config.toml
model = "image diffusion model"
dataset = "analogue clock faces"
image_size = 32
horizontal_flip = false
arch = "dit"
objective = "v"
qk_norm = false
layers = 10
positions = "learned"
optimizer = "normuon"
muon_scale = "match_rms_adamw"
lr = 0.0032
adamw_lr_other_params = 0.0021
epochs = 13.7
adamw_weight_decay_other_params = 0.01
Rows from block 3, named by matrix and row number. Each number is 128 + 24 x the weight over the matrix's rms, rounded and kept within 0 to 255. All counts start at 0. Numbers have three digits each.
# ada: adaLN modulation (shift, scale and gate of each sublayer stacked) (model.blocks.3.ada.weight, 960x192), inputs 0-95
ada.110:119109135093154112117142169143127123113109130156163111148117124136133082134123102125146143108127142123128126123117133141110097142140116141115138140101114126132117105137146126118133134132119121105135137129115119092139118139108143130152110120152139134113142154117108142135121108146115103119
ada.111:108120125147131134083134162134140130102139115113149132176128119107161099135144096119151143124125131109145119115116119172124130137124128141131088136095141109116147094151108129110110141142109133121151102122144140126140152127099117161176165133128136121119126110106071130127131140105120151126
ada.112:108119142141107123119155174130124146126157132135109144123129137140132138119113114123146132132134110106122111134152130130102126152134135132120140128132164156135130112112096120109138124148131114106126125124122122087105116107125136134138144122141121146139139138124118115126150136120132133123
ada.113:114115136122146129131169148136090116097116108120125148140135121116137125117113134145128101131129160101146130137126134123152127159120137121133140107164148123121126136144137134106133169104126131138119136115129136173135163121134135165124112138133109136139149134135153113133098127133162121131
ada.114:131101136134146074099132134121139123131116194137143119161116139105136128130142150131116124135111145125118150127125135118098132103107138117113107152146133133130126127137155119121134124141122149139130132112140152136098121152148127144138139146137097136118112129111107142112146119139109147098
ada.115:115112112125128133109112108149131132140118127130116135146145119140138149131160122124113144148131131144127128129122129127129102128141127154104147114127129103113136127114130133131107109143125133134113123134109132145154106126119118133135129134079125151134133119120145150127128127123098154125
ada.116:138164087168141153129125156150133136107130095144148115120123104108113123164133102107129145125128141130147113115132112122155119130129123123082119111127143152141139136102135130144118137120135124148136117114135093160134118119122150137135100122122134138127130135129130113103140123086106143109
ada.117:155119127149099133105151178146129123128132136144124123138160106107128127138116133152115138127126149121134107134107101144125133134143125127102109154112124114154104110120092126114118120123126119125144120125122131151128127124135123142137123128133111137115124092130130120105122114160122130114
ada.118:133116135159120119107104148142129103132145130118123136139162133142125111100127130135123126104107105119174112151122129095149134139136148121065128106148143121137129131102119144104125125124105140140137146142122089105101119168152107130102129114131127143125161128155119125113099131116131146131
ada.119:124125140136135145132142123126151120125103095112127130137127145130106094125139141127109113148110118134147137131141149119098139125106135124140126136146109110130113131099124125135147114096135146128126128126135142133123121148125080132114115145106123131127150129139113115146107137133159136125
ada.120:121105146114138114105140135126168123119115083141127122154147159121132145109118122114125132136127143117144127125116123151113125143120140141137124143124141117115116113129116133090109096134123148117119137110110107169104112124141118109135130118124134129135156112117171121121130140140128114122
ada.121:113121146132160127148118148127116126113126143096123118109133136139146099128128089148123108140125127090145114146145134125117150148133110127090148130132114135138118128151132124112118085130130126161148129147160118115107113126146129137157147153126156130115160147125118114126114140134128151144
ada.122:125115129102150119104151125135113134120128128132140146118128113100152129129150116126135116153153131108138111118132114107124119126091143108124111151118152138104141125130103131125145109145122136120108117101148103112130110111137108137123121137120109122135101141121121125119135123112155138127
ada.123:103124127144105114118106147131135142143141108137113114137119124133119113139111122112116118123100136122125099118138128106123120139143116126055145132118120109125120106099130120160111139118136130147137129119130149112144128153122132133125098155125140131117126125130157124120116123131153163110
ada.124:107136140121161146119114130109147144149123116139118137113125099123116140130138114123132111142132124137104146120141136128126116124124109114076154119112133141142110119118134127142170128177149120118099111122131123166109122137136141116136115120125131122124119120120129137121135105120161134123
ada.125:125131130146148147081127124148134129138109133160121124117151110118109141131105127093115138127128127141134137143109130129123170168123107143080112120141126103136139101094108139159147123131110111140110111091123119141137116125109152135101098147095158136129097127128166124129104116112131096111
ada.126:130099132127115103113141088141119127121133142112098130141164114121131114129131105121157109142127105114148132122130151141149113114155129129122133130106143161151132093131103153152160158116134134141100074138154136156106123131140124127134106157139130133126098151121142119111161160136115146145
ada.127:130159093107123122094143152137134126121130136149113118099131148132139081133140152140145140128130140158144128127104115127108116137146127129101076106098147109132141120106135132140142134111110104120141142119108108139090111127109130127121083127125126123127149097125080123143118105115117120127
ada.128:123117138123127156113139115132125104120119097128149140116134147177112143131117126136120114095075179159108107122097150139109103137157136148155132136124147161115095128131137140113085138139152149145136129133129162112109107124137126138125145087130110131119124091139141149136127133099110134140
ada.129:131144124110124114137133105110135140134127088114118136143134135122098151104122150115124153138112135129110117115154149133164116109111100148130140142131123144149129143113130089129147124108131156138127119143111166168132142109122111129126161129117097118138124141138155128119143151143171101121
ada.130:139152114097104126113087106141138119124128142150156096127132114108124106142147079145141138118152151092166158152129115120094122151123111116149099150136129134133115130107086120137091117120090118134141093111129121133119100146139141098111074134103123133122140127153133125131118132112129116129
ada.131:107127114110113142135105142129166108138140147151103122128145120144143109141105129124137111144135115156136106136133149130143130100106147128112120142115134101108109147107122112126155126151126140163124139126145118091104139128131095117120123138103142117111107109126115117117150141126112172142
ada.132:136134123140119135114134158137136126124145122138143110136118153129119142129146114118143139127140136115124121119114130167126120138132104111137123146103148117115111109121116106089099108119130126099153116153132121086140124111140113168134109085130158134156109154137132110150121114145142104138
ada.133:136143137144132119166135133136124130129119111119105124117121129134108128122132137115131145124093154105132130144122132133121127099113109128148158123139140134143148139125127143081130116124131138113158116136138136131170108115111106116143129134131137125125142128124145143138121135150143136114
ada.134:152128124131109134115130107107120129155127161129130110137114150124157113130110140122141141114121117119151120131120128121112132107094131099108110118115134112128163137132096138140158118142128137145118135136113127099121135129131113123137128118120128117118172129120091118143133149126111136114
ada.135:120153125114129140124130149104141119111164098123115136142141134109134142098122140145127103137142129100130120141145152118125136100121125144101149111129134115125140133126115139116128112106122156125128150130115126101134144105123130126121137124140120118113148129148161106103119159115127130169
ada.136:115109138135134144120116104134134139127118098138105130126122133151126150124117132118115163132127131133107119134151136114129122140103147140116137142131107134130120143132129126150114105117145131128108122118125106159136126137127139145114188151123128126137144105139121136131152127120149108110
ada.137:120154152116115190120115100132106123145132135118138134127141128132120151121101119126112129148128126093125133138139132123114102126130139135113134121114118131155141138122120124125126097112131138132138110133136112122145136124124114125162133130147122117133131126140140111110105141104120129107
ada.138:111152114154135114141134112152114114134122090114130126117109123140120186160095104129118148163130110141107122110112136157113124128129119159121120142098125116112101112148145139165125139162160124124114110123132131108113098121126119158131151110125100133147144123134076113131141120104130133155
ada.139:131135116117135121126122107134124146134120126131136132131100123117124116123118125127118139116112122159130158119108150124131131129117110127130137134133087119123108135135132140152170126108126124131123126116133132106131115133093151124091150121124139114119152110135128147127102130145133118142
ada.140:102096093082129156130147154133127112143133120141119115108123119126143112106131124138131118156132125098093150152115126116129134146141132138158104112138104111126145132128135122129119121126117103122103133135100140079118147152148127130136154129126124143111139137097103123129114143135156099131
ada.141:133147137143147135136138158116124141141125126143141106128150132145141109109121109101121161117140119146128127140142157142119131115109144147141140115102121134118169145160121132120100119149109117133119135142119106145150146125122124115126154128120132121116130138153095106125132141143149131123
ada.142:124141125171124114109115123149124101113137123115144120106127142122136133123138139170130127099150134073166125154132106160124105144089127128046107125105141134147149106127115120121127135147123132125147131116145117120088101103125104116137099125118185104143135108113150144127118109118176138105
ada.143:153120174133097105146114115098145109122144133121095113127113122114118181113111129122139150136144091119119137117147156123112117110127139130127185129114129133144101122120134129144122150156144144128114138153132127118136166109111121107129138113116128127127082132154153138139151140134123142130
ada.144:129110133135130139130133154122093135105141112121113148119112118099148146108116171102117126147135133127130130107129145125116103125148118149154136110136140158142134139132100138117147137112130127122126138103135142192139145127148122123121149138136098112111130120110163119095110133133133121144
ada.145:140129115130116136113150125134129129136121209113131133108115132140132155135118160146122131137130139142119125126134142133095118150135133145102134123125111128136139130117141140130129135135131128114116143143118135097103123134128122114108106133131095119123116114115101123119124116131093131149
ada.146:113113137118124111142127113137143132118140131116145124145145099141133117150138128130127120133120122103123148134109140123120138146115157110109116103125147134151109128139109119126133118143140126127131126090151130067128128140137148141114151111116114107128107108101083110116126118144165164116
ada.147:129126101143117137131100127120125132134162136133126146110131145133120156132092126138114128128120094186144138141106127094101134123168144123155117129102112146128126144131122143110135134129135112138132105120098124106122152119120153126107104112148125127140126136146139116111133131129147133155
ada.148:143123116124148134120155145135140114137125144125116138121121126136107126120143147136153131113113117099138125114130115131126141116121136099136133167118146137112145140145142126125098143118112116124128126110150127140138158136118110126136150133116153121138114099112134149123124122118128126134
ada.149:151139108093151107140103121101133127142129120136128142115104134136108126124103142148128126134107142127132124149147138107142147109122137171178064129121140172125141120140093123118128139111126133142145157129125149114134131080112120116119115130178140109139156135124082147121139147136091154102
ada.150:120105133147118108114125119107151112133145162130121125129135118121127149133136164134106135151083142124130138108126100125110130132099142128087189142109137107119099094132098101134127115100125133128131109132138128108136128156124130122117119155159127131141166124117143145105131131124135116118
ada.151:104113141125137135137122170131124114123125139137127131134129140115127141136137090129131143126106092130097103116132098144138136131168103151156142124113140130116107126127096133125150124127142112124127122103155128155116131129125110138143087137125158134104103118109099150108118109124139106130
ada.152:120127128127115130128132132129141153098100149140116130148133124146111123133143114123131134143140132125108131128119117107120132150120129102132107114125147131125116121131155122132147133131154117135132137121124132138120149146130130119136148098102126147125106129120118124116154123114119130132
ada.153:111104147143138128125138112119110135132111125130146132140109130141146128148137133096148120116111139096138120116135154160154102129118136151079147116140109129152095110132101112145141116146139122133107133135129112113097130166125128117119113138125117157150162127107092133099119105106146139128
ada.154:140152138117120115113137133091149140103103106103119124131113152133129114147085125117130143139099111111126091120130116138121139118095122151156117123130148104133153126127083153131088110120130135101155130129122135109142129101105108105133126167153127129102120149109082132116144144140109146109
ada.155:155123095132156141114110155130153094160105119112133126099106164123102143115127090097131156127136128164138132117134118126116092125140129149141118134103143123123125109120126109136136114124121106160145158111120129167100092122130124141131143126140115123149109122128110145151127140130134129118
ada.156:126132132168149111128153136135111138135132111136091130142127110140113139143125113133133102114102104144125097128133123133141124120118120112177124140136127145126125132144128143113116140157144124117129127120121111093108153141121125120123179129136131126129109128103103117131106128124145130127
ada.157:135141132152137135130124119151110142115118126137137108139115118125123135141127100118121139116116125109143120134110120120112136127129103127084141131137133119103135126117119113155138157141141140114119125129114132134152145136116139136140131134100139124118099117127140112119132117137122128112
ada.158:115098118188105141129118144108144143118118116099142139121106143117152128130141137106128113152146102144115123136126123154084161125113143119135113124103086122142126135148105122134116134131137136145121135140126111131120142136146132135141127140157131125130108121108112142127145113138133148141
ada.159:128122152141107145132089140116126147130135122115120124143122130119112166158126193130135148130112118128110111116125124123121134118091120105153158113139123146131133139141103133114146154124132128128121131137110133085120157153109137111122104125131141113114151121098135132125125137165110169120
ada.160:137118100125125070095142120113116143133122122177129134148157116131094115150142122141147092125155154160144121150113113120111124140110142095168137149141115102106122142121151116129096171123131102185113124148145136075103135156142144172069153117160123124152149127110131132142133158139187140104
ada.161:137128078164125143133124131152114067139110109103155134126119130164113133110080114138118145090130169108152120162118102129111097148172162152089106156161144156107110124120134131124182104149093112168151151161114123112152127140158123171105100095135144103103109111135141144146166093084117164106
ada.162:102081156119108093128134133146145154151129139108103122107145082170127126123106116109109089152097134071135129144105121128118100169164118158081074120130113137118138096109113128122170110164125155135148147141136142119145151111115138120142118141151153137115101136105116138142137127124114144094
ada.163:110122148131129078142161083160167149122079118169142116162106140123124158130145076132156166096171115114105138118105167136128121122145121100148123128123101132110112098117073144136104103124175119148115115125167101125088151163106140089105105138162090131154104128114060157155128144105159056133
ada.164:126094130161112104113099166129141105162157073140143141151144165103164106153109084114146121140076097156127131118094132127111109135122146144246117144145111129182125078121125125093119176111137136162130108108164150136132148140125100138095048144121113142119099166125143139090109126118090141143
ada.165:161124115080101091136095113112147109134138104128128142125148146134145050102102144159096119144111159111122118149154132121122159092164159124118105099135161116134138119120151119110106131088155151192101129152123153037102136107146164127127143127133133155147091113110143135136149128151147149118
ada.166:190117089127113137046086096119121123086159131158126135114149114193111088168146075086117135121129125168150105151175116169117146159158115106121088121127155105118125119096188171100178100148137089091135170126095129126141107144144176136161118096086116122088147109123090116064114073140113104080
ada.167:095175130073102145172135147131078122148134073120104147101124117173121117136157098087141119099145149087166122151098132098099109138131127134238109114095137154135148115150124123148121142125160086122149116172156164161092157144178171176115074118105118096148149118092112173098117146133121116139
ada.168:132090112147109132150157103140091098109118115104142125121132119108142119147133122153123114159095152125154126141134109130114163139107084124141060114132143150095128129099094143117172091142107125104132097128125140116151127092162134140140126141112115134107125156135082111120130118150146101169
ada.169:122124121093113117133122091148122134123137079123140147131136127131149098151128117125121124146139123113142123152107141139093127157113132144198072136130088128124130120134120131126128114108137129123131117136136109092123121137125136120167155139149103111130134131125104106138131152122121115135
ada.170:141107119116162118103116066133134134090125085103177158144167159121141189161140113101147118142128163134165137130146103119137117180140171132152144116154122143102100124119143154137103126160125109119119138134116136128108119153160135129168095153100142161148127146151188119150122122109124104097
ada.171:125118149143122130144118126136123110148122082118171113149095086162132159161121079131127145083117113141089117105116121102120129153149131082148072137110144145099096103152125113175155101126114118162126110133140112084149162146138177130126124134113147092174159106137131139089111114113151099108
ada.172:121157142123112124101161156101119106124146117133134128121128119141128128157119143141138125185124123141156122129153153102123102140131141161157112133125151125128146146106104123103124112149108107135120113157077096125110148151153134128140114130156112143115100134118136134106123093152173100115
ada.173:103091095139112119074097117167141101068131067165155116123143149136160106145167113150136121171092180070126134162139098104146134168112128150129164145122115106130120153113133141116103101142064111120097140124087117127102092135145130120111149145130140126122110132149155142157131094135141129104
ada.174:141105189115099084134074138148137142144152174125113120137157040052119130130150069058110158140141128110120147093103152104129109097135120180124156119099072176116088137088124165132154126109143132139130074137116151115154174094126128102146145148145147159097166126074075091109137107116116069119
ada.175:116093123186148102121105126127124086091136132100139142147139139187131109145139171161116071155132142123147114124112150154185137139105158110115139136103147118115126086117191121155172122118133157120101125137148111120174104138151131123131169128180133147125059136117107124160154130136131128157
ada.176:167123151111092179090138138132131151090085089134122135152112150113119117112156046103176197161162162074094113126149134101145101154107143114108126143105153140074096100129167133105130097115134116151163106071148133080144093160137111094142196093091174160102076116148128125117188113151122061118
ada.177:106106122107107078161146126089127126145122125136113133149107113103113153150091123151150128122103124154146111136115115098141141102140148130068107169142118101153113104086128132123122124115160138124102102143106166153116125118127122122119091128157120115095075114126144140142135131160137116140
ada.178:149136135135150124146111187092117122104140101131122122105136118102145068133129101084136106138116153111121113174140144140136113155131128141094100134125140154110076084123176116142086141156111107142105195097119082097120091157135134111119125084117112162132138103153089115143113101134120116159
ada.179:136169138146080156127094179125121182122149186103122104149158112096131158131100099122114158134107136083106128099159132094118156136148149140183125131106094110069133147144141136123069091112149130132076102080099109123160116108085119138127126094113134145154135133126114179106106096094146075140
ada.180:162137139125120089149115111131144105168152149133125119137121111153132165142114165131109114135140160115137110094124168099139107102116121136060132174160120162092171151129170141122097147103159141116159118136107121094138135156110090121120120170177160103185117134159152144116165131161129134121
ada.181:122148127074141101112124110145096134131141068115137113120120131142127112154131083165107124137126095119137103127126139108146120137106134142138128129101090123158141108116105142112135095098140109090128107142137125106123137145113104150137104151107120150173088155116126143142133126142125127104
ada.182:090154124141137125121107107102134138177102099149106141127145074169128153094090116097129088119148096166095107133132137113157133099168107067159009132124132164145113126127129132154074171109093123123117151141134113093106187106155121121187217125120167177114120139122099144135170155105072094117
ada.183:135116147140103129136143125115109155122108133123146136123173098120143144121126111141141133138143109144153127105107166173111129118182163161164131142117123160093134093135138138158083136082136132087109104148165123072157147101188109105160119111139107172162127125147156133135115129135157149121
ada.184:140154149112110111119151175071173149131110098136122152144095104114123095134129139104124144112134093164111175163101090148101155122130104131149151075146111125095137155115106142185104142152102114114135149090150093157129091138106165141132210125151102113131127107123083157131138079124104107095
ada.185:150132150119148126147118130135145173093109125138139131120129134124146139122118121138160142091136136159125153108158145143147139128123102087134102132134132136159119140110165127146153126119148087131129147135128080120144094137114117139136093124144146174112093143143158136137099137107144134130
ada.186:120138128102089085148082142164100114102111131167121111133151128163113140117110135168148142106117134111150127118142138099132123118119151137160097092141101145140174148169107119111088126141131111182106124133169127168102071123142176112126167129124094108126130094112180127129143170157163149146
ada.187:158157137081105082149125112097121135124148101118155125144154100129147118134173171155074141141143096123145130156140139136118152093109138145161118163091123140117109128155089131087130158110082175120113141156161105086122183134169058136112068126132151133116132119127131109166124102125122165096
ada.188:140153160104076079145114137162099126143158123100139132132112158132091087092132081099141096150123144036119083142160121151141125159167164102075153124138136128137120116127116132153106121103117082115158161163110134075120165140085091118137191138163165145134153136157136107125112086141140106088
ada.189:134128142131115105105168147126106109114126120155122151137132111120137168120152121120155114129119129076132117143125121118095129108173123119165136128101116149140120147111138137119123122116123134131108129121101139114123136145147156146149129122108106101144134139140146127134109126125099142143
ada.190:120098135136167093139117144122109145110143177104144085081134161129160071152139130079138156162109117110152110161133136143102139148113109108135122108138164150127113120121088115111146094157091100112120129152112123099122081102140129096157099147147117124114107127104127153113105150145124103125
ada.191:100113173171167139135137135149150104138114096130109142109131135149103196141094134109112140131125129103123118110114099129155107097148122122060109110100142152120113122116106120150124155137155151126102114134160123111131153125125094127110137146116129134130124130122111120124122152133142147128
ada.192:149084156095093100130127209081120154138136152166141125126099118115098152134121126154138121081138142085170121141130176195111144129110129151155088126181119126150133093175149155120125110139113132118158149116153146133132140120116136127167142103150144084118132098129115116092124146167139079119
ada.193:127142151093118105130118126106103083151142125124104119137122109145110119097111116117157122117130112060130139164116128141110120086103117132100117133123080119143153133104106130131099133105125122115130151178153145125156173126129126108131162144110128115118135124132138109124121173142115140144
ada.194:143135100118131107112114105134127129150146084129135151132153128119168125156172151089140111155134119136122105157160134100117118139102151128142098128130112144111140134122136125141146127121127125148121103142141118100114110129118139132143123149159129116133103137135146124111117142122121103112
ada.195:121146155092140121148084146117148116099127147126128095126093121086137130131136133106136123131119108114129137132107137162161129105125130117122079132117186169128132140147091155116089146143137142106157131085119197129119136162140172074153147131128123127110106119124141168146125105144152193131
ada.196:084127160111152165173104130121150130175152090122095143152124114099133126136133146061128126143141081114101122101179162167093100148163174080125116115106109175114118153136147155130132150093135153128150116119153117093101118146137189172129112134131093122159126106111098121116157175133176121158
ada.197:128111146133117146141130118137136142103137117114128132110109137115151175133121130151124108145142125162136119129132104114124124121132136120142118119125085104132128143121112136146134142150119127140126118143123108123125137136143132124147098126132112124130096137126156116117139138112114131112
ada.198:140107187096092114123089104169160153118121095115134110180096100065152189132127118137194126106107083112082117158145109133126125074147113073051092119129140159139146139127112098121106119091145129125146145096142146153094166127142126103150217151153126069169114108134126116144144136178088147133
ada.199:142134132174154111096141100146160109117152123111136116126139120122114139166156111152125134139105154131119151139121150126133132162086125143141107139146162105138140127106127080084130111169133128106058156106100070091118143126124108089123128125137104146166147093140177143134152082117113135096
ada.200:163119147135092141069125158140094099105148101139097107095138166122116140113181103118163139111087114083134120155166152078119140113114162117150113140149140172095129107137152137157062141158114136164126149091129154114142182120117115099154137113098090148127178140163218155119095113129130105108
ada.201:112131104146141102179132119107136154142125150135151135115125119139113164142139087100144146158135131136098094110116128134151154123136111128123107107121108127130144140094121101140119161121137109157139150089122141122146134160133169122142123143124173119119181109125131098126120100092119144119
ada.202:111113117151120141119135123132134158142123175097166115119131119162143180125156189163149103114147168118143104131136168145093109165105135125142112146169164151098135156101161108102109136105106123111170148146139084090150122101123091101151143092119088152092098126135153114142111111137165140135
ada.203:109120130140150137105125142138133122137106123143127090112106168127146168156113174151120135120119126147118141120100159135162131138140130118112140166099116130098098131112147127131153168092157122134118115129083159131088114126145124136108101132143123129119095133152141136154084085158154103114
ada.204:090162119155107081142146187074167103155152140156125146142116115045142124142095070126099148105125152071111107112093164172179187146127144158104113123121138170122105134139166139166162137144152129124115117166081156133093143137132140154139090143113125109110168132063112136112164145146077121150
ada.205:162173130095183135117109096145130147143114109159128133175123103141144070147094149114112165103185133165101116100106141103129106152117108129107120111134131153125137113101149129121115079097152099173108130146133128120101123144101138108113119122137115147158099118124135128163115173173114160195
ada.206:133132162087139169164148129188129175140133091129131153103108138125124128111117107149186165035120104059126151144142102101147138149131105091146101162115138158157137086166186166138188134170139132124122133162111101100148110112135176111095162121104090158135080107164150117068113084080154113122
ada.207:103130138127135125138152138142126120124109182128120138131111149119135154121127103125143118140139120080141127121121113108144117128161174111077114120109153144087149142129108134120130149132107123120137152067139139087101112118125104121145122148144126150164065123132103119140122155099086172102
ada.208:080156110128109168140127121114136174128105079094144099120129101097122145126155074101149124103093103175119102124095162113117100154119134108139143136102100133138097148160145116155102142128158089170127110116099125112118164159153124141114100120095114155143162141113107124174147117110088101087
ada.209:126095188150117108101112115116119093122133113136139141139126119149143152136129156122120132108149131112109137135093152124137137127097142156197140165128124151136111127129135127121105159140121132113137117136123149141135169098130123157142127121104146137159128128139107116128128110123123125121
ada.210:108126088137115116135136123100123125114150104113134128106141153113147095140127122166125117153112116134132143101175114122125123141144142127132143120094142115118134114120135115141120088104097132126125126106142094088115108103134119115135078134133120155145113145138135101091127123115149124136
ada.211:117175169130119129108142152135129112088180101122163135145110099154127094119157081099091147134133135109126093121150126093074102136082129132110113159104152145165134127074121118143126104179106121154107127136167093156153154173129120152107164082145104131102073153146153126086159109104120106138
ada.212:115096155112087139157069066140139146179119120119098141077088076088118131129153102121152142088102102094112126078125169148089123122138125118082128092134089164108109108122153128150146109127161100190144131109136159142160125152124154104147150108108154110134146125125075142153122144177079112125
ada.213:148118120100134113117129132131133110131124107123125171138123129127119121132116113124132116163102155155130103138132132137110100161102166090054119105127145117111110114140137089136116118160121114131116142146111096102132135129103116100125154104151102138106125139132109099110119138103117124129
ada.214:113104124126145110117188169130113106119097153151139134121122129081142109117133112132127139141079149101114106153086114157125143138115109128103052120140127114125125138123143113145132128167161133113130113096093129139090115118140117141173145105140139152096120112127157138158116115136105120135
ada.215:147113169098145110140115072097113135116105106105120137093129138126142174116111137120115145159149143123134135160140111090102135154103148128162113136133154132129142138075037098148097126127148136132110130159156124140091143098140128111135087169139081160122128127147136140174123114129067108133
ada.216:096118129089123150136128087109156143136130145127134133143129130127120134124137136138122139102133111112133145119121133132127128123163107124098093127122154133121148138124168150124124134084131136136110133123142136120112138123108099128132141144130130107135123139136090135125136153108152134137
ada.217:127118117113136130119098096147117097124107110149128117103128140116167129125160078138122131119145129142135097157111111148105122143111132102119105130145103103125094141112133140110114149133145129133117118139116129140101122112118131097118119102125121131124136107131145121081127118110122122141
ada.218:146156100159138131117110108131126143136124095128180125148142127113150115126130094112118138122156105106140150145128129111134172174131097142136180139122092084130108149135151084129114089115087136129116079137096097178125091140087139132147132124108102164135114113158145130125103075138156101133
ada.219:124084134096092106109127101115132151101120116135128131107172143099157093153144144123131124193116165131127133163137164119128112138090140147177123127131124126113147137148110133108094136106119119147136138118146116075112113149140097092133095152148127134121140143112063133129139152108097118139
ada.220:135132146120117127125118132153162117137117095101126111134153154083126123139138125130144145136113122131155136134133141120098120139120088153137106137125164109147136124132097123091119091123154165152123172071111121127150139140117111113145182150124147142110090162123121143143108114090124117119
ada.221:096120127125163154180172087156105117085162116063083162140119149138181167089153128100131083187119139132136121137128112098132141089151132104100119139096095106139142180142170142109139168133155143121142111134037162113094122114166120124104162122138090097122156099137164153122101102124091130141
ada.222:140088143098101150103135157123078143117118143114113173149130107104149114155162128140117148103103128102122152156121116153138137119057133138156137089189115070099107145183129147132118075106115140105108130134125059152138093124129083138111143128109130141086130100144139109138131090138118103133
ada.223:146127111110164101124153102132139145116120113106151141140152129114146120142125154124134095169108192126138146131112138098114148127103135102165122111101151072138160122153135137122154127082163114139139110160108156078122105134143125099134173113108138129063168116148157136115142153110124122124
ada.224:132132139142138133148143132161091120139136079165101130135140129100151098114168137152163119147123143108137117127122144093170091094150121143191129106110105123119141115123103151129151139123113108125123135124123139083109147101124128122158053111126137111112091143113165118143123127169138095114
ada.225:119131124121144128136123122142122132127106111133141144078107138134157118121158085120137127134129113104146099119144120154126139132135142161135135112117119124122112124146146111143145141159118103139163121109130086106144177137132154103105112101134137136115134122108170136103123104093125090127
ada.226:131120097117173102128097098126135111151160114137124134130137123112112093145121098104145160126124093130133134132114122111109143133146131146107142130112118115130132101136133109129138119149132126139122109110136123099136102115128128150133147114149152135111112128114083151142123123121124126118
ada.227:084099145129140129074140129126139130110088115083149138114099134134120137152161123098142107113072123110140067120127119104121115136128124089075082130140164114098093129160125145118125095119104109110093149112118133158112156157147145135158111099099158122141110168152135141123120105122132108140
ada.228:151114101170135132117143097154142130057138111114155140132124157125161109180164096140097141167110151169106133159124115124104133184131125142121093115125116094138122093092176124126115127149116109111119143127128101104141110147116118180137129099117146165145142114181157152130128068112111114130
ada.229:149116152132123137108169132129118139110127040132128141148156159122096165142131123100151131133126178101123122159177156093132092120090126085177104157164130171137155115184185146085122145148099149136117134122131097085123172132129146113133145151152090125139125163117160094124120129125116118126
ada.230:120120119116117112100123093130139117126148118120134132126150120124144111137115095120145152143127111125127142133140109121129141120137141111158083120127144133131152133101151142121147109113128133131114106129134133094102116134145138120130112141120122129113079143147093124140113125150128137110
ada.231:209114141109096114164101182171132140076136022116143184141101139095117092114153094131115111125134133122130135119168083188067155142130150124175107142078160122125098128084131156110162073187070126139178164104131110077195102125133059135167125135137168115121120118123116190109170168113126158178
ada.232:163107118091061104137149100124114172117148118144145147115145122138133077129142153142134149146144112129143127142159137110088118157119138148168091123118142099130152150115119113116107104094131142132131154159117106101132146130126125116132107129138093132125084133116144142152160123135111117137
ada.233:115116130099177158112122107114142111120105147067168147142147119158101169169077159099108139163108126107154137132105110182120100155165128103144129119118104143146102093042088135107103127155119138125138155111099092124118146129157090121118144111154106136132179154153094123164103119158093125135
ada.234:161135110142098129104132148111084155092107103101184138128150153125148132122137117125117135178140169109117149150150116152132116166115152137153098163111140114116140087130141119113108092157090123132096171155135099075163077159119128113141135125131114170143100149162170129128111135098105090125
ada.235:164155138154104093104103182156130119114153084140157150115154145156166153115139172137095126181145137137110137154146148129121130179128139158104120142106130118140159099105150100112097098142094140145120139142099114117093128112113141116098086126107156147110109104157133152151157107103099141121
ada.236:130100155144172134160074114137104131168170131163076138150126109088106149127098049103171128147155122091114104162136137148146119102116124159108082124141138173122106116154114154149178160153129149137126168161112159196204171126130097102141094167125155119108102086125071119159107165069097170116
ada.237:144146166151091193132168069125140185174132016126114090132130064054114135092085132094133127150137096140127178120087146133155146155148154134146127091049089118105173127087093138122102107144134120185084105132159143096075157115162134096145105109137135166127136159120016126144129146144140085108
ada.238:126144146121124118154103092144121125144133099131143135145131115130128168141129137131129151138132114128113136109143104130109119145118121111156117123118105137127139128122107120126110138147122112136093134140123130095103129140140143117126101148098139130145118145126126131116140140117105111133
ada.239:148147116118127114094135108162144139118161120118130120144145104162161102148103094131149149115143127112167108148159138154084099129130133156145160121129164136154150097127150144131100131128124157126130126144160129106113111122151136112145166129144142145138115147101112094097120146138135162123
ada.240:133129115136124112094138126128148139099149152116136082146142108117125085117114107122129147129091122114124093148114105115148100125104139115188153136175130127135134147094122109120098107136125103104082102133144108100098111133153109132139095114117124113102127156142100121121120119137093159159
ada.241:113150142186135153171118128138116095167094054138152110108115091107125087170110093084139156086082105120139107106135097096142081109091142162192110103064101150093115114172117134142134107108116098130116095114122093109145165171140120088144090109078170141125167101122096136123109066106119075113
ada.242:106125152116168139161105138122100106104131113151100134144129148128133107108133117161108113131093113130140110136110102123134086113152107146080042135139103141158144094142165172119117156098159141138120116103131144158111162135137166130144104095119108163126164137140128123144140116135103143132
ada.243:128151119133080103124130127128122097136123124102127090117116119132139165117160114127112133142124113123116155134115128104086111141093106120081135118125147118112107094126129163111101153128123098138114156142105147126090131113152155117137119111091139143141115106152163154133124124133131103105
ada.244:145091082140135139121158123134075137104154107146151136121144132137138081113175089111110079135108153081131143192152155099107134038112101161132158137140122114081121166153194180104111110120074114155109121148082155139169119129144126129120212109123080113096084099183240160129150140133150097126
ada.245:122097142113119103133116135103181126133109069132133134132139110117100179102126117060127148144139109119153124118119155111099204073139086121101114111090102118075129138132049170127155139157126121104137080110129132092146130137135108085101148141116111162098156160084098137134128108148107130152